config.toml
model = "contrastive audio-text model"
dataset = "drum patterns on synthesised drum kits"
train_examples = 26041
noise_aug = 0.01
n_mels = 64
hop_length = 320
input = "log_mel"
spec_augment = true
win_length = 400
tokenizer = "word"
vocab_size = 159
loss = "softmax"
embed_dim = 256
encoder_arch = "resnet_bottleneck"
encoder_norm = "batchnorm"
encoder_activation = "relu"
encoder_depths = [2, 2, 3, 2]
encoder_kernel_size = 3
encoder_stem = "single"
encoder_avg_pool_shortcut = false
encoder_widths = [192, 384, 768, 1536]
text_encoder_causal = true
text_encoder_width = 128
text_encoder_layers = 8
text_encoder_norm = "layernorm"
text_encoder_norm_position = "post"
text_encoder_activation = "reglu"
text_encoder_mlp_ratio = 2
text_encoder_head_dim = 32
text_encoder_fused_qkv = true
text_encoder_bias = "all"
text_encoder_qk_norm = false
text_encoder_parallel_block = false
text_encoder_inner_norm = false
text_encoder_positions = "learned"
init = "lecun_normal"
residual_init = "scaled_by_depth"
optimizer = "adamw"
lr = 0.0029
beta1 = 0.9
beta2 = 0.999
eps = 1e-08
grad_clip = 0.5
gradient_noise = 0.3
steps = 10500
batch_size = 256
epochs = 103.2
lr_schedule = "wsd"
decay_fraction = 0.2
final_lr_fraction = 0.05
warmup_steps = 520
weight_decay = 0.08
Rows from block 3 of the audio encoder, named by matrix and row number. Each number is 128 + 24 x the weight over its row's rms, rounded and kept within 0 to 255. All counts start at 0. Numbers have three digits each. After the name is the row's rms in percent of the matrix's.
# convs0: reduce pointwise conv (encoder.blocks.3.convs.0.weight, 96x384x1x1), inputs 0-127
convs0.32 099:108083116087134084150124151135142135157105103111130160158098114193087113101119101125121149131096126097116204104127119193156115133141155148098140119134132057083158087127145154126126135173129151118152130112142153125139161113140098097103187098114115106133128082100146125081134109098113142100122087186108096104121093130120163085122094145157124133097156108166140103114117106123132120144111
convs0.33 097:125143139112108112155121115112144128099117175138142099128152180141115115108094145097091089115105116138117168120164114127133069065128155126054119149133144154115109108156094159094143147151165087143137162106127137104129119120121106092180185097137155091105163170108092099118129145077149104076104108146097100121112085140135107114101104113098125131110159129151094114128130121095155141124119
convs0.34 098:146108142105141103183134143150125099127126109134101114130078145203105105117107115104116140157104139123130187164132101160137117141125133130126147122092171097115139127104128170119099144163106151131112105119135126133136161134118125107142196105119137134177106117094161101108149113126140137118124091198109128134142102139121133136087121134135102156108103155162134094146115103098124128212127
convs0.35 101:170140106113077113127096077177131069143117127131185171125122131104097125101145112147095109133122143147156106136129086173149113154097147155158164091148107089121100119127156117148153145137113142136153125145103162144131169121133119106097146140136119115105076171116132106130143111115147140142127124144145115101152128111106171086163110104127184153104108140084169115185125142154141108109150
convs0.36 103:063080096112145109063140104104121177106134163116144091121126099090114143121108149148114142117140129088078111105141093127100129111111130121114101157141111142117139098157084124128108083099070128135137114117109081084115152105158159102127119124068127129138134107114134130124129136144098134135147119146116141159156131194125107105121116145147104174118128119160102171136122121181127117075142
convs0.37 101:083111115131130124109129117153160141129091138129129135117126162114117122110111120111169110133162140142141124093156129141146142134122124120145141131123110120112094123143192120153116125119129150145090094120117106139133141140113096138171147173107133184118089129139159126128077088154127167110118172164143106084129143119122105115136151109149119090146155150134116116116105105136133076130149
convs0.38 103:161130063093156130122118149107129111148130133117080119140135119128154115117146159114118125110082115097120151116161133150106118140125125113146121131118154100108145129097079108114134120117097145121146095148157135107131176116141119131116146122127122129105140147151105109109150130165150132099137136151144160142101125125170146100108126158153125108142119116144107149106123142171126132141093
convs0.39 103:114133129149152107146145169116116075074164106127078130141144104155150131155128125107168108171121140143118132133159135128121117114140159088118138128144133158104129094104109122113164134138124075142094128138165107102092154144162118155113128106156116116148108103095128140140141112078087083139133105156119123121104145151117136101109109133096083126147120138174103114071106102113107138154116
convs0.40 098:118106081147125142140083137081128147093133123090128053147130106144123135113082157112109084104131134130102135175129127155143133062134142099111102119108137103111146111101136133124132109155164136148118113076137135126075143140131101150105141103097102135141120094101124129124165089096081094143160100121112115127125119149112118102100099113141122164124141129150048147105120114127090154133109
convs0.41 097:110123175094110105130108107162120085159127140123145155122143072123121092140138136141114158117077197123125132108110122148130114139121147112142186137144150036105121144126131096136119096100111136123178123125107125082137144093173111145138113128150099119159128115146101138149140120085152134156107148118116080121139126140100149117152112149110080130132103087135161110168104138144073102111123
convs0.42 097:110133157150115132132135150136107104124131140143114134132125116126138199133121110108100089161170150088156129108093077098153106115086111105098084090170117134157119096142155074111117103118134151143091125120147144130121155128084155118084178134135099157145155145070195124099116159145125132117136107140140151127122134116128075150128137091135125141110130146139139122139128126116155128139121
convs0.43 101:137091131151118151178160152102100113103134175098085155178139119170166109139120129119117086095077162136096119155101144158127116123120123115117110125186173087144120098122114112141131141151146101121130137129165137122122131118149110105101175148116122141154096099120134113094114139140081150147101124139127136144131123163124141122129123123159074137145106074194134111083136100151110117165121
convs0.44 103:136141123162124117129157158100123143155149095139137124144120126143102115120078137106124105094130105136137124130142107115090131122139157139140129135135130151139160131143095144174116142151160153124132135141156143143107132135098128166132143161200099123089127114131124109158168156113134131125135093171088141113149138106125145150111126137144165143139141143134110092130174152083148149137124
convs0.45 102:126173097112112085181098087155123103155086126099096182106138176168063100105097130115122117091142162142152165148169135140157124105110100124108131156138130151099142125144136155118136142160127154137146132104095117108141134098120139093121173114118119162126127162092124113109121110136148127085092142165131090089113130167172110100139136114161135118087126128161126158145096124117138123148143
convs0.46 098:067102105142118117107105160096074120104098142126106120113145128115151133146131098077128088129114152113096150149119142131121124119118119099125113118160118119109139059141136135091121113124171150151128174114153109143090110155111127127150107111125082138174130122123159159066135130102074124118116151109099119126113114140115103073148126072156109152143103107156118117117094065129145140095115
convs0.47 101:134142114163134138114067135084124114095098135117108112130112080117093161146115116113083113089132119087115135132121112142137105110091098125121100169159118094101113122119121144137131093098112107167093084088120104129160137130160130150158147073122104119118151136090150062102128124120126084123123094086080126144127136096094094050129128126115106097158120147112106106142108119160106115111133
convs0.48 102:122121165133151149092127122177130110143122130112133118133135125111105130126107113150130132130127159125137077141194104140116134137111106105187125118094137158136129153137108090205134120114117140136146132178127141151098167109080138153133139146160146121134146168139092117096128119186149157160160132129132155121137159106144178131171150127124132105157087143112130138121123170143113119135136
convs0.49 100:091116109113104123088121120141080092122169120252140126095142127150130114100192126151147129172148122140137158134112155118139114091106147120114126132106126100114110088076148137123112105103147149124135160133115123142103144138170112126135125135125078137116096111129117121152131149145159117122137117147098139147147107094117113072122133130128134154099117128107122084141131088111143111143093
convs0.50 103:128104065128103085089121146128091097139152098195146129134111134127134122116147142167132123104163123120137160123122123168118128105111107152127110151137153121112146075112176117158142112134150135113119119139120125142109118151129135148105109101121054139115113136110134143152142112140132122146154096105075125168179139144095091105121119128121161129125125114144123118126128098104148136114105
convs0.51 101:127079116111162132129129184098101111143139091133094158156140126150138088154107146084094133136149123143085094089150145113126131115156129133150146132149131170113117126086148096155136066131102155130138107151203125153109143113116162128132107137161118145111129088122098117120110116096107136123156091143109111117130116148121141117114148150111120122136126145153093139061130135132101134142062
convs0.52 103:092141109108125140118137107136157168093104104104138133100100147116134120134080126142151122096106091098117162110099089142139113113123103152129119124115101114150113131192100155095140144092112130133104168148103086123124085132131135148136123139122146147155136128117135118104123105146094135128138192106173135134143149138096146164142104122148137136121172110126111166121117136106167144076154
convs0.53 100:099129065096132108058153164108112133121179097168127155133127154121121125180142123155137104107166138153115133126149138126122127129141117123133109106189106212110116089127136107123093124127130151119110151116142119160087127120155123107122109120146112140148107124117126135147136112142104123110155119129103127150214121161113118123115126141141144141125117136132116129079123118108158129115131
convs0.54 095:152150123134127119139100097105135124106141084134139168144138085126141105144134176109113112114114121165135146121124137101130154118123150132100159142157128165137143077110084115125146108134088140142158154130101110107118146127118134085167099134142120119121148118106097110132132107075125160105117120160119079100129101108139111093155143107141123118132123102133097146140154116153077096098096
convs0.55 094:112124114105128147141141107142146144160127136122114115157079149159123106112090110143117140126129133108117145123135092122114122100144069113129087135126145095140120106140133131117136146138130131123127138124130127128115123071095127123136145117133171102111116162078117099140083169122106107130126147098148141128108124109134107147106156129125132207088107133147110117098166111091154122138158
convs0.56 099:156154155124089124124112105155130085124153148169167116139149154179096126104144117133131133154171110165183125108117110135128126117155159120122142104092116173122140139133183108103150161135090167130134145146091160150153120114112118108132148124118139135121126159115112161139143137123131147115117144134134079107133149072139116164140121092113159159123091120150133138158096120157148129111142
convs0.57 103:092094129135128096057177114096126146089160153135120113118137129074139113149126145131127109103110154149134123097119128110132105095141127133128105167136110074151104097157097130116114091124091127155135113136088091111116113134163114080096126129117149157102163070112121131141115111096081145129131129114126101127140136192111138114132156131145102196111083117150089128111144102123128120092133
convs0.58 097:113151174093075124116106097188146110150107111141183105127133139145141141123094101139098126130138166145153107128153094135122110175117116148109122077141110106122127117126180119141135120146141140138124145139142159130138119095091110135186123136124105117098105167180122146145117131147158141145101123137129126122125166122098139113186094095123145099159113126091173117177124145105130089113151
convs0.59 103:097117109134136140172206125141125144120123100130088141138144156133132129167103133151133118106115109102096149168117152125171135080170131097141120141135125074134089140145141159106140126130050119111103127121132104129161122125161121126113148128121153155158142117164140105090150147137112147144140128137133134126120148111130129097163155118175122113135153096116079167083147150122104134145145
convs0.60 093:083124138121113131127118100128153133126131108081148129156133132132143152125110154140130145144126139106139140120045099129167117121081127124132101087128119125137124115113142138132146114142157164126102143128127125133112165134063150136089192188099113181136120126102197124120123146187138150100116150165161158116126152133099103115135125123159140124134159105105104148124121067116196095095132
convs0.61 098:147157105157117112192098137123163157111157100091121099152116138141139163123125118146094152098071097093099156121109096131168085132142190104121107108145129083113133127095088137106080144162124146149094120094107122133114161122143093116128192135107135129116144131119142141074119145155146139128158169154121143138101136118131083111127145132143144111156156145147121124097124115117148098173117
convs0.62 096:134123097120121085193140148138140166116141107078093128102121123151113128128139143141159151100077106109102149134147136162156108143157114129127132152145161068077144105091118175132105148176127119112127112120118117114143165129158132139117168134103147143095132106145129128089102140164137129118113148142137144117076128119130133107136128148141140131127149107177121120102150103128108147187109
convs0.63 098:132143130070149152144136141104124095090130163139124147118090113156102106130135105133154086157129168165167140132082143099122103152146144118099097087104114139149104109129132123108118115126127115111109137102135111099117110119089123123152109134123136099135100097139101175112113132110098113121117089157173119094142143102124103132123119129097103124094139119094134137128084132130137110118138
convs0.64 102:164103107136104108174093123164146109122113109122167164117141104134109077174152078130129132157150220130161097146116108160118104131137111113098150094150129136111147133136099123130095169106141132116119107130093155140135150105123119122138134078182145105133133140097107103131112109121133154131135140174126124128126124118140127143137098128145120140130093115108151138167129144147131108105125
convs0.65 101:111097126134130123156166140117167147068121173118092114113163126135122106131128127083167120098099136141095122140152166140121096115148115111140105137153120106148115137081114128121153130128164086134111103128152063138069136126147135136152155116151122122089129086097147135150127118130121141151154135133119156129109112134100100103140129121098068123146107095141092115090111112128113123150114
convs0.66 103:147127082121142125127108121112110133125152106121105106129122155136127107131109139124104138093133110145071161094104163135115120136157116058090153158128128124098099119122078180079131119111076128132130138157123129131140139104146107098134110089121123083131116123146107151133121089090124144111111147156119104129112139075151167132104105151088118075157140075134133124097116152148082118135089
convs0.67 100:146142123117125124119103121128126117122124114132114103136091111146158140120119126133123137133099130099127137149119112109118129098092069096098105137117054133145151105136119067132111089107122152119146108162130115139088141091162136156148108085110109039135092151149111154092129121158161079142162099145098169151112123105103149137109077139090133125096161119077112148134167117139141114116083
convs0.68 100:088108148084138111078115107140121152134159145132136148102105063096137100124143156145108162118112123110100156106136145158111127127117140127125143170102136078075135127107083124123100076082134149115147128158111053100123119097157129141129114086148129077131137114147121098154097090143126138110145102124084119117142109181112178102126112178125130142102111105144091128104138142149115083112109
convs0.69 096:135140154140118121154131131100133150086138142101111122147138152157144137126077118127122102111061133156132128116084120147154086120117126106086118112128144122172151167127143142087104137129146120141134116146187147125100138097112174116105128104124124115114135126103157156135134146126117097137099107142127134099137112131141140092084125115120062114104090116156120131102108116147125145148113
convs0.70 102:107145148126115106132115150137111094130155106189134136126159107098126128137194140117153122186158124137164153112145170114138129114127173129107129124106157133137122087058161115141144107089131141140120158158138129144096134144168123157120140107170094137123131105125141134141126120115161103132146155132102138119126109100119124093123129133101136134140134116138119079129131058107121116152083
convs0.71 102:091080139114131138087112110065137129085101099126108118141154129118136129126154140134096112136126128127128158131122140125134101095108153092128139097146104130150157085131121139128108104089123095142140114140096107149145124133122148139152103090123111115095138106098094130136163113112115114081187084142106116138136141120106167124156117129093100145126114117145072136076138099126137126093152
convs0.72 101:137123171150133154115112138183136095169105137097157129110179140123111117125135129158130153125089166165129119095150121126077148160132134114179172113151104066115145151120144092205186160135115102147120143159098140112135140102093151147099132121121137132119148150158122114114157123156119097182129145124135126106141154064131159132140115163119129094128058111127167142140135144166117127081138
convs0.73 096:127144133083126124167144077114133170085112121069117115093119167102138152104122144120110137111111128141115152143102087132150086134136156135089119132110166103149172111156143177094126126161155078115154117101105091109095107115143142135140138114119162135094114099135142187090099119114127106099143152123161129131115154170141136106123128121153116155105176117158116147124122114111137089111166
convs0.74 097:128107151130117116102144078125097119094125154117148138136123118119131113161106141125106123120118183144104142113115131114140146118157160111113143115127114145118126121160091127119123101126081101131139139140076111123114164121109109128096069114099134097134129142151114156155110168053125133100131142151104078128122160135151150111112070137111120169144095084108093168132111121188063122100145
convs0.75 097:109179160135145135088151100162142152095133105091112132120131178075149148142109146110116139119106151143164090137113124124141136134117146129153093138129146111138096129122096150132167127083119184148120096107084115131129156129130145134085144169096135158117097121130150146099131075155144160154157155153186120087119217151123141157181141131187137136119147093126121145159115155155158118093157
convs0.76 100:111128118077193146114155110132125120133092120053112129113134121105132096115095105130105138085086051105124092141123118092140138114166110128170142135086129117111112141141076121155140111098125096096093142181135115106113159068129122120126119154115202127134155135168105126099085109141100146136152122123153130120103161123132150140131115165115096138117132076113111144108126128135108119108162
convs0.77 099:101070173115119098108108130132123147143131098095095141097139114131066124161108063142110094102102146154128075135152092149091096118140119115122121096117138148117132159117132102128135106131098132110124093180138122156120113070106122135173124129157142124100128103160070083109121139159107116117085126128121133134126130123123164182143142107093092146124098133107150109129096147108137131149118